From a checkpoint of a small CTC audio transcriber: 26041 training examples.
Rows from block 8 of a small CTC audio transcriber, named by matrix and row number. Rows with one number belong to one channel. Each number is 128 + 32 x the weight over its row's rms, rounded and kept within 0 to 255. All counts start at 0. Numbers have three digits each.
Before each channel's rows are labels from the 100 clips, of 14976, where the channel reaches its highest value: "peak on" is the class under the peak; "strongest on" is what is common among them. Only what is clearly more common there than usual is listed. The data: melodies that start on their tonic, played by one synthesised instrument.
# convs0: first width-7 conv (model.blocks.8.convs.0.weight, 288x288x7, each kernel summed), inputs 0-143
# convs1: second width-7 conv (model.blocks.8.convs.1.weight, 288x288x7, transposed, each kernel summed), outputs 0-143

peak on: no note
strongest on: pace: fast; staccato
convs0.46:077180108139113076100045111124175092093101127183051107129098078070129160139180084090127101109130103129083125085062111202091135121091144078145050124132174076186113127118102114102139125105131162120077116112138110112095134108171097089123147105135141071131088125145136129142114101139113159114096139121152131108109113067123095132145114177119093143057140123144169139120139137119068107064116122075150134107100121139146145122138102117070076
convs1.46:107127114148095200106133061173155066124128083083065148131127130148172071147110113103101139150106135155170113168131083107158104151154154193115132168126119105128124108114099105111095121131125084174136144145116125123105169199110244124073180104098192128083131122136141174131100121130090103121158142148134076177102140146147120146072097106095130145085124106148192118136068155149133151063108135130139138119126135116145026105062061158074108

peak on: D#4; E4
strongest on: tonic: D#
convs0.45:068158111077039104097043146141138078083111105117111136103107151118136115100125085138098181073170150118097110108097174095182102122111131082075101148154147130120141132122110137181125127070102149099173103120114150124047103125117151125147146154120134093115098127122105134063092099108148102121081143143090110167111137095102081147143108114096111176102078130128124098138125150070084093085062127065177143099160105168087078051140097167131094
convs1.45:082101069248166105067117106166110099093167103131150134132128132126135132105089204122131151139149128104093129175112076107093080144148141079169100157128118109082163140125120126068121152087148106113121129128138105156033156095113134114119097121168147122106120076136068103166099114111092140140125138129142167143138124120127152128094112104105084107130146094164104110104085123130105053125153137132096140143142156128144112097162159155090119

peak on: D5
strongest on: bell-like
convs0.203:120122119135118122162154120149084106115111113105166140127095077101146160144000108115115172149179142119139173157012113120113140098129169148131109153109160110121182183111120179103108117122156086148129076121202141153143172169009100159155119141099143134155171135092132131099143094110123130123100063135105035142095137116117118099177167138144127077080082035117144112130113111150079127166089114111078110088163124137150110149120123137162081
convs1.203:158150134148138096138124172135117138073161161122212113161091104128149111150197116161138130095129082077133184118103060138180066110148145116137079114110111124085084156156128167149104181200105134117104089127132203146152155150155098099132086185126137129131121108080086116131160116135098164169145124118153095131158119063188158164223151157197158100107124000136104157095115145128137148114118123114148127152126134151114136116102084124124157

peak on: C3
strongest on: pace: fast; the note C; staccato; bass guitar-like
convs0.258:173112142057091138133143050103129082148086103125079101143044095108116133151127111098168092111198077119052120177148153117135139128098107105124182081127090084123142119049102096161156118110094119142098104169201135092130083154098149128101081137142096127153105172097005067068104163153097102075095161172127110149124102129076119133152143139140128153114071128139166156131118060142070163193100113119082123070076098138124073100107153111146134
convs1.258:118136136152141135099115197167085123123129169159140132151164100167124134151090203177131125103205121113132118083118009097133096124142132127213118087181121179088114135092113155132118124144098110138160131128110129103145151128134153114192125086178095107150027138132090096179121112113139135122140132158138181151091153167188116186113143180191086136140143130160084157114122162140115150153125122104111135140124142125152083082115078140155151

peak on: D3
strongest on: the note D; the note A#; bass guitar-like
convs0.49:099159099170160229121152171139089163161121111142152100120181157174076091137131137136141104086115123095156147136108083095115081150183119100098123112097081138099115149080173169082124144170068139146150141133125126126130080108160102110164136124155171104148196161154176170150157085173081143102157117127113128136097113124135135066102108160103162168153135074150120179159106142094115139091112065136107088172150155128150129125158140139113155
convs1.49:142134127155172112078111103135106120156144102123117132119154159152160095132114118117143123170086075136104119115129067123212093125130074098142150149156133094122147118239126162137138140091115121132164120104111175199192176129142100148143101112119119121094127154106128172114118107113061174136172113096140056126054112134101064099128153112092067189116105135143112150121093054186116110093123052135126199126145118142156140152092063150099136

peak on: no note
strongest on: the note A#; staccato
convs0.99:118137136164146090126165142126153152165133151096084144088131145037106160095138130111123150124107160098119144173136105045089157109138068155082135143141143149110098145197172111098092110161153104119120186118103057139119173115116107155130146099093191125144144173114131150137151082155174107116090108137116110109075176115123154155134147066140114091083129138179118150103091122180152109193170060098139151138115157114106097159183140114148133
convs1.99:132119149153151198173145132107118136152127138163087121087145093123030194160134133097116147149128167189142180126115184150086138134172084127101090151140135127154152112075139127186162152095154117108131153109133115102075055133129138103059089099147123155156091142157122125128130090102159161147087118161084202185151091083124169154127143125112148023106095148103159119104204170188124137151112115105144162115057137109142142100160158160111135

peak on: C#6
strongest on: the note C#; staccato; tonic: C#; flute-like
convs0.154:155142106107159105071173144151106146074094083130119103158132129157152109189085151132135198062150136121081091080130102126136162138135163155165129104094150123127164142127141070120183104128117068152151095133073075145122163101206085092115139185126140092150076125083100104078138104151132110086147054154130076152114199078113143149174156199120139141138119109145085146154158095162092081132061129079109145134150099067146108142123094110091162
convs1.154:072119152161107142147144199068191134147180134107106142174180142188123116092140127173130127111121157113114110151137134122031117142107114130142138154129138061186106143163132093103082059131171076157162152083125106099126160142155193120130126079158179108127120163132126194168122135148144086134136116095111112159148116091151219142104162120103145154206111144073125143122123121115134118161181124117135195117106165104146094076131147154098074

peak on: G#3
strongest on: pace: fast
convs0.271:141129127063102100069118108119167128096095111142088123143086111113111135176104110103141096087163111168060097155112168135135092106111128098087177088152081093153106138110095086200159121137066138128109144127071153128090070128146135132089177157163075125140025168140000077082138116139118119108087139155120084156094155116091106112138154175154092130131076141112153190090155083103110076168066143134096113118113121141137113052092144110150183
convs1.271:150133115156132165141132161191098102150099183166138115172157078170118166149099158127112096094211112120125123085130051124114085163122113080200112065213104143107126155093106153175152149145162107155163116131088147102081152120106141132151143135136107081132054133082064093213105103116139120140118131141191136121121186145108142133135156169169036133104187156135121108107129165103108133161155149073099082122095094164124062117125105115151133

peak on: D#4
strongest on: pace: fast; the note D#; clipping
convs0.83:121159110128098163063069095124078128132105136092158100090115142145089073076099115141068123082155157118080096138087106115113134129126153145138130160134143158181144138126118125070188181139098131064098124101166141125172048109079131171134165126108175106108166122135100075097089115154118088123141110114120138127132154087114150149147072071166137118106113125149106115127158105084076170075093094111148129107146104169143126170113097124155136
convs1.83:137127091119077134095138113128143149090145119133148139146101177145113162173085144121127130133120136144095130150101114147205079116159106069126144105122140095159143103140149089215109111130155008131132170096166119028104181179119095145121117143096157129136176143127153148129159112141132136148049138180111090160144149164104115081122073152088103106159103139144134133126157126137116113137118145097092198144114101157161084166159042159147127

peak on: D#5
strongest on: pace: fast
convs0.55:148142126149077076097165124095123135085047077171105131126169044110111153125133125064107061099121092100095125139133108160103141150125165108114122112110102069102091135130109132114147137145157110144059126108111137120147137108128093152094086136146118155146144130152106079118087130139065116072085158111156141147136139110141138117084184123128090109074109175126106093133143160133152122076187150080092209118130096151106102146101139132105149
convs1.55:079146187162060140123120162141140124147146178111140120144137170144165149206150135130139161132102164121183128143139113169112050110145119139116104156112167102150162159102177106127159132191094137192145138149142101113155083159131195088145178091199116067130118115127125154122203151126119098070149136084098125138108144153185134165095163178110131168183122119159124085166125100108129100080096148129087109127140151059102056163101073073180086

peak on: D3
strongest on: the note D; the note A; tonic: D; tonic: A
convs0.63:137087082132176166120115158065147118107116122104089062154097169111168135160166142148159205085069122096110067153055114132106076191145168113093098134125099167105164124141121158175155165142090079146167187023108174131084070126139106127151124153156163108096119123096126142090163104150108132097151127142085079107176097155125115143150121165170146131100134142065087135087103152127167169061098094132084095084143163077050134086098125162151141
convs1.63:125142170130122084128121150099172112059117156066104113174130189094140084110112170116119143188082159107143086044125167169157123114092106065149165141155128076127181110166157142170144107105104094127180141137112169127115155128125095174137075160098210093124167113162116132168137104155123149131141137093099115166099125125120148137127165107064101137163152089155128139100136092111120178177174111140135107144118079173128218126142092141081117

peak on: D5
strongest on: tonic: D; tonic: G#
convs0.219:119114165105076057122112160097116084086113110213097150103109174141126105088083141146127134066174164156065140083097213148145145146128107098077145141129109141114100079186112166116113090133072075058127128142149169169095129134110128064131143150134152106122096123147112136100125063078133093117124103139124139142124162129126094150163138173155150136095050159108139137178152106080125103151063140157139173151152063166173117089159168162127148
convs1.219:088175164131065128061124130157169139122070114124114117175155134154086165097138155120131118104065138143097109094093129131118125089080106095144121109127113125126144145088100213144141152168147113063129100176119128135100165132154115123130097181128120091146095122111079067120107135158152121160116141110134119120139065138058111144149104132137049045091114144165163056178131132146121078136116112040160192147108118152132146140096156138113189

peak on: D3
strongest on: the note D
convs0.255:206143119110090129119100130163117085110098092120145154079097125166142121083142146137157147097165106122057092111124168127215147170137145053116148105125160118127158105124108131126113128101075117129134142146120133144126084150119150159085130177078079133162083123157102087103115139110098115117116146182093080142118138161105118150133165113098145150075069138111133113131153133142137097127111139118137100157152118096122140073059104146081118
convs1.255:041103176205152135139110168143095107138112130100122122088132133175123168108093161117182169144084151150147160119120118088136117131142088130178146132224143137142116107072181076137108150129122122123150145109141101150134118125143128145125108097138121128084157164137098112150112130069143105121130133129135164159171125124170087137109147151157075140114177115183135087170076110140115135156160124136139156158255132126181105100140122130114139

peak on: C#6
strongest on: the note C#; pace: fast; tonic: C#
convs0.257:147126104114128129097139035122140141105141116156100150125096141130134165181106124126189109122147156144080115124137127076171097121182152092094106141125135133128160088171159056144114133172152121123136137094125030170081142168154138137116120153129142164121119141178137126124116104131145138178118048179120145124177089107129083164115134141088130196126125118091030153156064130155134115188134160135101140161130072049193117077149080143114146
convs1.257:101132151137138135140095249136171097096156123112118112113183190129125109084133096181131161126116133171092111095133134091102113135141083090118131118166116097114064140145140131125118068119140079144158124046148120108130157136133172060186081113143084090121154140166115141095162098142137163132152113198135145099157078040121149125130179094132193116238114126102113114080144098156119178129152059117098161129117097102123147075152144127124163

peak on: C4
strongest on: the note C; tonic: C
convs0.166:161099095103155100156120079106122184087098139191165132122096119131136132158141182146185173115110122134103116070150138098087080182171083105062103126176111137126147089134098123180185158114112138125149142171143106188130125069142124129115140115135093080110100165025117127132089157082112105111141123176124139149159035152111129136128173121133143147089135083080139157123086088138141153153100097118121126041083159108126141126095117179122082
convs1.166:102138140101090106175144083157131100119146145141106131152155117180117121107126118113099137130106155158116158104132129187059124106146128123156127145157112122110134064099145115145158196180138091151087141110125074081093114113182107087097074167130145042108108177007128126107090182102110082157096133066070150158110104114152070126186045178158123084136128104169170140116150109116123150180158115146099114125135120140183109171080141118098174

peak on: D3
strongest on: the note D
convs0.148:164113043144111121122064144130105054119119130101136057138106133133084098106096125118134100111097085168040135125099135119173110132108170069124127091148100101092159182138100151149118042121155055114118108070117168187146174142090117108121125176135150165140143036119145133124125139115112074121138153160151122149143143120117131115126111124158065102104120159035113119128100131117108120070151107109151119122125117142149117120108179108148088
convs1.148:107134134152130113163123110101084164154127096128179121159086114141232128118076159184115139137120107116196159111113107088165113138164110111147130123153123111127157130144172096071142044136133014156153156092164119121154107133142104143130085127130126077104121208146140163108180090123164137100162138127098208137166162144141171119112160106100152121080143103208108178152140098147127137095178134183133130142129136144101136106166184131054122

peak on: F4
strongest on: pace: fast; the note F; staccato
convs0.129:086152096136054089098102129056146087096159130084075088107131153133104150131150111156139141087146140133073127143122088127123154120143181095099123110099124121190167033163089140096143094114086107155147122106017131177083151156092066067104127095048127118157133122099152170121133094123139147146052168122159161123114143078155089104177127143122148082149125150148149087113155139076142114102102141108125077163159117145109062125176194098142134
convs1.129:094107142147099099124140134117191119046148079146207106140120175129158115167116235109154153176122100114100134125111097153099109125126117101116151120099111100160114081192143142139049100144105082141154144127116120138059120133125121132127122143074175057107115138123095150097085093165098074164093123093139147151127125091103189109145138123108134108219086213080185172109126154168120044139140121114092144135120123149099069071137160051090140

peak on: no note
strongest on: pace: slow
convs0.87:102064191127144148099111141160109166150100116154119114151163153080114103145075141084151109162083111147177090099155142121114093220135139097143131090071135153136079108158145174136134136140124160110148107106094123128074092140154116109104135113106104129101109119122149126123069157144088123096129126095116158105152152153119086136100117179089127089125054117077119103121127102044177113130149127113203109155084148138126131104088120048104116
convs1.87:135116141172157203081144067171133089192108101165166140176134168174148156153155128102126133151173122133108144112128040076130118131102174151120121120133114170128160181126066159122109222126151111099155091166117180063205162092065154155145128117132083121132107114085085186111114108114141159093196098152111080133155126167089097072171130122132165091152150137133081102093110100140116129162151159153163168106132174147153141088177137120104131

peak on: E5
strongest on: pace: fast; marimba-like
convs0.14:148194128168128107193140142131183085108129202151057157087115112117094108124121167092098110073105120129107169144071066163134119125103130130109182113142140132121089116121171125083192149143072096140124180159092133048096079104181136191145186164136143119131151091157154145153146126128111089106122109098165119122058079135106124141086155128102144083123104166138122097110091145144154108131142157123151113139082149126172159129083061092137124
convs1.14:140105128127141163183104146087125128071119125088122135124142114139085104202073134118127136126083158190132138153137077133107050158103138168142088176106115101193155115115163093172136132204107182191114125130120100081172152161137116111055211162059150127103151157102145144087126144086151104086115156120140120113113143137142130088140152221084106093122064121190204075134163155125108137131076123135160137125137120135147098181111112095155159

peak on: D3
strongest on: the note B; the note D; horn-like
convs0.265:083107114134107109150107109105134155159131154109168131145106124127139137138102098110117117155130107151161092116115159010110167122183132197177135133088145095109141156095125060122154140071118081112077120146157054144068121128131109114156096157138138196120146092101162143121106083173140145133114129157106174097113129092163149144126094137109144135122141159164092069104113134128100127176152073137166113166157084108130090089109148093176119
convs1.265:112114113155159087135138144120133118165104129125115127126175124203090133158103115136126105141138081121130144075143095140032104168108175092141149087129146111148122115185147124160100152139142107089146124112079096119095110098107172145144093075192135185125108153091111121079099144114100144123090116176102077176129093149094096139137149158141083149129105205053049116122118141185115129036070137079140128118124147093132163074054130136115139

peak on: C4
strongest on: the note C; pace: fast; the note G
convs0.74:132090119128157133129074123163117097074092153144163153112170129155111088171119149121135131119137107173071137111131068140149090166129097080064127110085118110111162110104123148159123164055149073133157110146102144166057130094106097102110127143093105123067120128029128128132115150011113113146149151173122159122143070112099076172073173100111140143139136118050124146139109142097143094087146109129109128036079148181119138087084113172109089
convs1.74:084147159115148115157138100150117149078103084160129103122145117159093105116142124089126130124092149180109167130118126190140101131127109111075128152231120143153144090144106137134109158188079092164133151105131120108085119107181139078115116140133147049138128156026114095135115165128163122101110126093123143171127061042151113188141085102137149034100056137225174111163161092166120155185144124143110126143122122130121130068098100133103164

peak on: C4
strongest on: the note C; tonic: C
convs0.172:175118167117125121151136180135097098083104085149104099091119164144164103186136129099114136125101130134170143132112148100160147164129147151123127105164126133111134137186142077192112087076112131106136128162106111194140134118137159059115168142166152125122098067121119111126086074157127096086141089217123083176152128095119180138150132190109119194123114131168157101159187148155108122090088131105087163138105160072108111112096145162066081
convs1.172:103135146146072127159111164129185118185100091144112139154093124176032092156094136161132126121209120157122090150134123147074099131108140169182107120130127128186148107109112087119147086131156127138097125099097097103165152138125165149107124000144137159139119143097156126114209157088115081064204148139126101167116153157081105129053151141135095123164060114121155100135159141117125144071179141136192138129116080081129152186088161155129121

peak on: A#2
strongest on: the note C; pace: fast
convs0.226:103127159090053116114094086136136197169123143120086182121115153122191101181141075165030129152181130127128089098090159130205118125069148138126135116157112121171136120130102148077134148047118076113138131118095115025152109152183092105077159079091117131138123170135131118142169128143134157149086110015133196097140155084089098136170144146127105073109108130172124122144133097106105100082098093161138158103122069153101093153167136078169160
convs1.226:095155107108143139117128143111178110127082175072112134098127085137089115142131076123144131118071026143130102165128116119118134094103121128171144077150136187141106115143169164191173062124091063137106115079130106000127105153145118086177125097108140123129131126190130064093159109102200096096050150154103103145109120129132025132117159135109146125090102151140141142172180175217133180098136117078176120126126107118161159100112147121137091

peak on: A#2
strongest on: the note A#; staccato; bass guitar-like
convs0.273:153125171146168154163116157038042117152140124105122129077127112180120130159133126137063091136096142114151117133085117095112107112178126118113148141064058131123112159194134090174139107160121106133106132083127118141179130142142172079119172199142143119088142142136156131133127108167158137151107105117128127095190161075138161151179113090139118124133079157144129129092119133113140149141086114103099108161101146037101107074094085118138189
convs1.273:097145155174111160188142209136152132154133104145149097140067161195124121130131123098134146097093129128135090155139142191033064087092060080139115152152146125154106105150154113113119069108167133150118156107125070136147134096107199101138090104119161106119164089162141156104129126123157124096165112158151133140102142083114193140040200089072131129095185076082077166103112093149119186152162090106173135123149113112110136105157104135117135

peak on: C#3
strongest on: staccato
convs0.270:111125204148195153104107135167144163148149140115088178118086163152131138097185161168157121148189131123195166114188110137142127108122115127144133143121192191119080147134181126155144171075124116084152152159151146149148118139155159114108100063130134077163108130160146131110105101163122101135212116140106145118101156110130136151140087162131120180142166124158119090120112131119162143083113130139128116163162166147141107123137052075038210
convs1.270:195115231148097115131141141095112141172140102137139117151121165115146152107120149117134166106118152132184132163113156107086105129121116225129111198213143120160148063132137085143181099123101137123190142121150100129150115120124097139096114183098098217119089115153085164098162138119165117154078134134158105078145127141197070070141149161069132146077154102145162157131088085101120107115088127100131168126186170098157142187130120167082161

peak on: C#6
strongest on: staccato; flute-like
convs0.208:120113131082103116137106201118122194119106103099122127105139198126106083146105126117139214080065171120131111116115098119164149180155124172137148115182073149098087076130134153137158040150097108117197123161068134112105082129063135074157180134147158152128167035133074128108156113168159086069128078139101092139149138145072154131075143127098104178127145116096108152159114139197082124068111080159103120141110103129146082158138110140094133
convs1.208:157118113157148093122125129090161176170107115121117132131142181162162132139088179189160105140149100103163126120113129111170088151077107094109149181134137064092171061167116151112113002170076074097144151126125151072141118124134130114099099127177128147075117120112140152166117148130096158144173129096125119138117060147096084086119141166079103195121087138121140111101159182152149127135171076100169149146101121183085162127158082134124108

peak on: A5
strongest on: the note A; the note E
convs0.19:126101131081154170104149118135138164082106118114077085120156112121149094135146101113118121131121118157118088107130122162114097141111095128108137122154088127097136064158167148156110161185154114132131117000113122152116144111152162139110108133125116153112125123175114120160135110122130122114168135089122151136018126161124121123129133102165098143138132120092145140113097147169176141169146106099124117129133159004117106122154133114141125
convs1.19:165153092162121140107125121167134102164117135140146111159124125120184199102127183136135154181098094115103086133125136052110120151118126131186118122072123162120090098118141172108097075093128144118120098088148154156128153098146162094099098130149129109133159129254105118090112080127119117103142124255115148071141120150178150138120111121110137113184176138131159146126150143140115092089127078061102133136119084081126068119139138111121117

peak on: C4
strongest on: the note C; reverberation
convs0.117:158099197132137118116098141131145159115138129106148164139056127062134151117150123101174177147159077140139117108176175112163121163131165109166072121160108103103119132091092121191114112065078130130173143178146161152115144084176146116050121150117013127108049128144126155180143159130111129140105143154106119141149131124106075211107151147154135125123215021155120170136147136112142107131106122155147123151143111149122156118087098141074134
convs1.117:144136120144122151150142181076073102104139176097045139114128081129096117095109114119137163162144180159108156136137142156078156141146152118108048162137119155111111001098155077131156101143051167127150111100100062153164097120122107139083111091124123144116136126125108160098157091148169090111145125159092182128087135107196155149128086071135158124079140087119201084120164129157117173118109126113161106136164126065162125140117082106112172

peak on: A#2; A2
strongest on: pace: fast
convs0.180:144120119130117105101140068094146139086133137100093183067106124127081172171112155108130115098160163077067144090138117104153130155151166106154205121106146129152093095129110115164102076070084102107148165170077130124054107079184117162149133122141159160141124134144130151120092122186156118151128083145118092110076106083142076129157133112098198130126079116168086175105167084141166054115070129142117094146194153124141122078154154095138138
convs1.180:107142170119079113174121162102151143109113088141117140151141124117116131145103106161135155123112113176114173177125110090127130122099072175078180148132147142166129106200146126186047166138113145094146123131141125155085172177153084153094109117092192119082170142125119139141137090133102075127114150137178106108069066153106201156118130131166070060137138167118069136098158101149129124115125047145158124129148139149109143096118132115056193

peak on: C4
strongest on: reverberation
convs0.47:190147186049082169153120138143147168171120133148070110161111080140180165153166080128151102158158117042106122166144192103115119086125114076139104132157088075124097118130092067207100131143098188140098152133106092147101084156128159135114196171186097135145055130158082117110124182172154167156124085194097104122138147094087122118157123165169116138120113067185172141118134101117142123154098122145136121123127166091097079101111153152143172
convs1.47:147126122214156151136125179148041143142154197123076127118091094123107155131088169152131185118166112155083123092139121106057126132162088155133110065140119156135128111064142107137197056155071117169153130091132084092111075112150083124123147106082110134117130168120116117213093151115105092148097139135178149105107133113145161118136157093143123119129176130130136138104161081173136157116156120095164078126176063129121059124163156141178144

peak on: C3
strongest on: the note C; pace: fast; bass guitar-like
convs0.58:076120155138126103082110129091110113122145097104106065101154110036168123112145137109148116174086141110131132138164133179107127089133085161112141135089108162169057161130155143113111122152167110102194101144146153117164164161117022140122141106140129138111135159135160176150122100129142201140093169143147124119135146155149112146125127137160107104106163115090048145123113149131168124130154143115138135169114143067080113134144070093091152
convs1.58:155118119126101132116114107155213164131140113155151133106130187107114077150117094168120131137142127138103093167130187102148124139174148146105170150072129118134124177171169106128078138152096145121098121101108132180102166201108113110147075115212114158161106108106109161110170127146142122130143122145079150138138121152146157130141163145141149106133201109158000077170111077141120187062148120151150091129167133112146105098097107097155155

peak on: D#5
strongest on: the note D#
convs0.105:113150148103103090125126148092136135153132101133132144148149150129125091097147112095148119124078105153168048128143144129090107125104146164054158102152079142136034138153109116156176048150114141101105144123053103167122147117152125120116145120039094115130088141150103127127150117107092147143095128121074062068141123135088094174091084141121122088115064140150160138109054128135126138133121142079158141133096097166092125135121090015049139
convs1.105:132108109160143101165089108131155157105099086173149136133119109144081101183128138115142137126152098108139108134113154128152123133157136134154101073093140142105097151076064085092163112095144155143146148103135101130109150145129179079163133058220101144184096123131128151165077134143192089065127117116096093170115176120109077154089110062131067165093129154133116086076102129155122115138148136169128100128215119117129092111176137156128101

peak on: F4
strongest on: pace: fast; the note F; trumpet-like
convs0.113:085121141118080133153097155104167146157167130121094109089056121059111160077056084114139117176103152085159102118120138073138206048141106112164152175113119119100155168179146095163109112119145079135124069120119111145079128153128077133189072048125174166092209125108135139105157151106199131162133155148099100126104126161158124103141146168137164114110149137148098101121106172144080143161112062169108135118140114136143069080088136158149093
convs1.113:111122151159046116153134131112124082162141129202126125085133115160045157198116148155128105155150105171155112057141125110139151153114149168077107098095120158128089130121137112124098112082091099094119123114122147057088109144118128107115160110135094154108108130138147143114155164106110139162142105255072150156173149111184070147157121191127111124199151128109099125152134135137102124099095152142147156132124127142156127127086109165093136

peak on: F4; F2
strongest on: the note F; staccato
convs0.234:118151155019068153125167143161145115141086129151086121113096089157171165152155049119145076113160125134084111083131196044099101081105142075047147129198092084139111095110142093182117128091072136167107096126129114115103110091089153141136134152162112168105091121117055085002133084176126152114097072100089126150097141104082145117172140121178116157119075139196119152084130142096071104152091101109155079128111162115126049060126139145157155
convs1.234:096073139222159125144130182114072103130159148089156107129140093185094116109101233095133147127171109058129094101114056101099096122099130136216136105145128170099142116120130156156118115133101107151160142112110105120080159095115140148127122119156136108115099116145062122223086145118185123101105122126159165143092129102184128173159185141148082120110147120129112116091115092164117156106133121083149147146157120156123122078111087146147111

peak on: D5
strongest on: tonic: D
convs0.15:170119129115110114135071129131077146134117119115122095137165158154156067136107150171086149097139065136161117139114140132152118153142100121104106122132143122122114143173109157136087207080102155113138136112137124215154123144114124116151109168134146142116145129072138136118094161055106071110110146207150137183086170150161161147089108138074176175124120150092169143135076165080071155106108096111044156055095177171098113109121140171047132
convs1.15:110157193139080078118137142155184159204080126120085115160126085145072089112116093071111119112128140157141137103123135154114082118173118103162167120163122119141151072088113131125158140158118105137111134118137138184192178144206131098125112115151091157095132150049115093125126108073120063116189133041085176158092115140078088138075135142114063181132121176198133111152118119073111094117173137130177130144080089151145135178092121147083121

peak on: E5
strongest on: the note E; tonic: E
convs0.261:107158127166143117086093103155119050100114116131134094137136151134102120158054145131144056152154140162132173177129074178146143075143100104140182111138110143155165153149112126131107122169177122087126025165148133120130139116043160144140115128118145154129128086115134129126157128122108118106149097080147105134134155183107099116117124162099165095124101163068084113125137140083086123126101178070079179100155072102174103062145080103124093
convs1.261:122114141122184085113118181160162188095118122178099148137077124114144094168128119114132116098137155161095146122136145125134088135154138171139123128080114080137138119101092024080074145174094138186105100098121111125113138127161059154142125136078133155109136140086124108100161148115081119166099125122166100150075106179074126083150148083160122108103125156110089171068134155094130076102105118130131141116100175109136071171145135147091142

peak on: D#5
strongest on: pace: fast; the note D#; the note A#; bell-like
convs0.120:143154081159133118152131074182134086176130174116147058110148188144126124125105145112087128112139132137110135134109147098138122093148102148109162102151161118110109209089130187144079103089169163203158082061115191122175117144037154136150127143152192184163135043121116145138144148132111111121105132127135144158085157134130117098077099107112124157114139172000097097120117149084167136071131128117170123117124146138154110181149134140098095
convs1.120:127135140134115101131127096145134197125136094103182127185089096111164107125112121148115129141177086157129118053118126113195103132119128121155138135169135115120104136106105137094105074149083054150107132105116126124165193090147075129153097138141116158139120219138129136085076102109128139101191125062130161114136165124113162123144109060091155145104140102211057129150140113115130144095144132148210138147139103148130132129154148113191105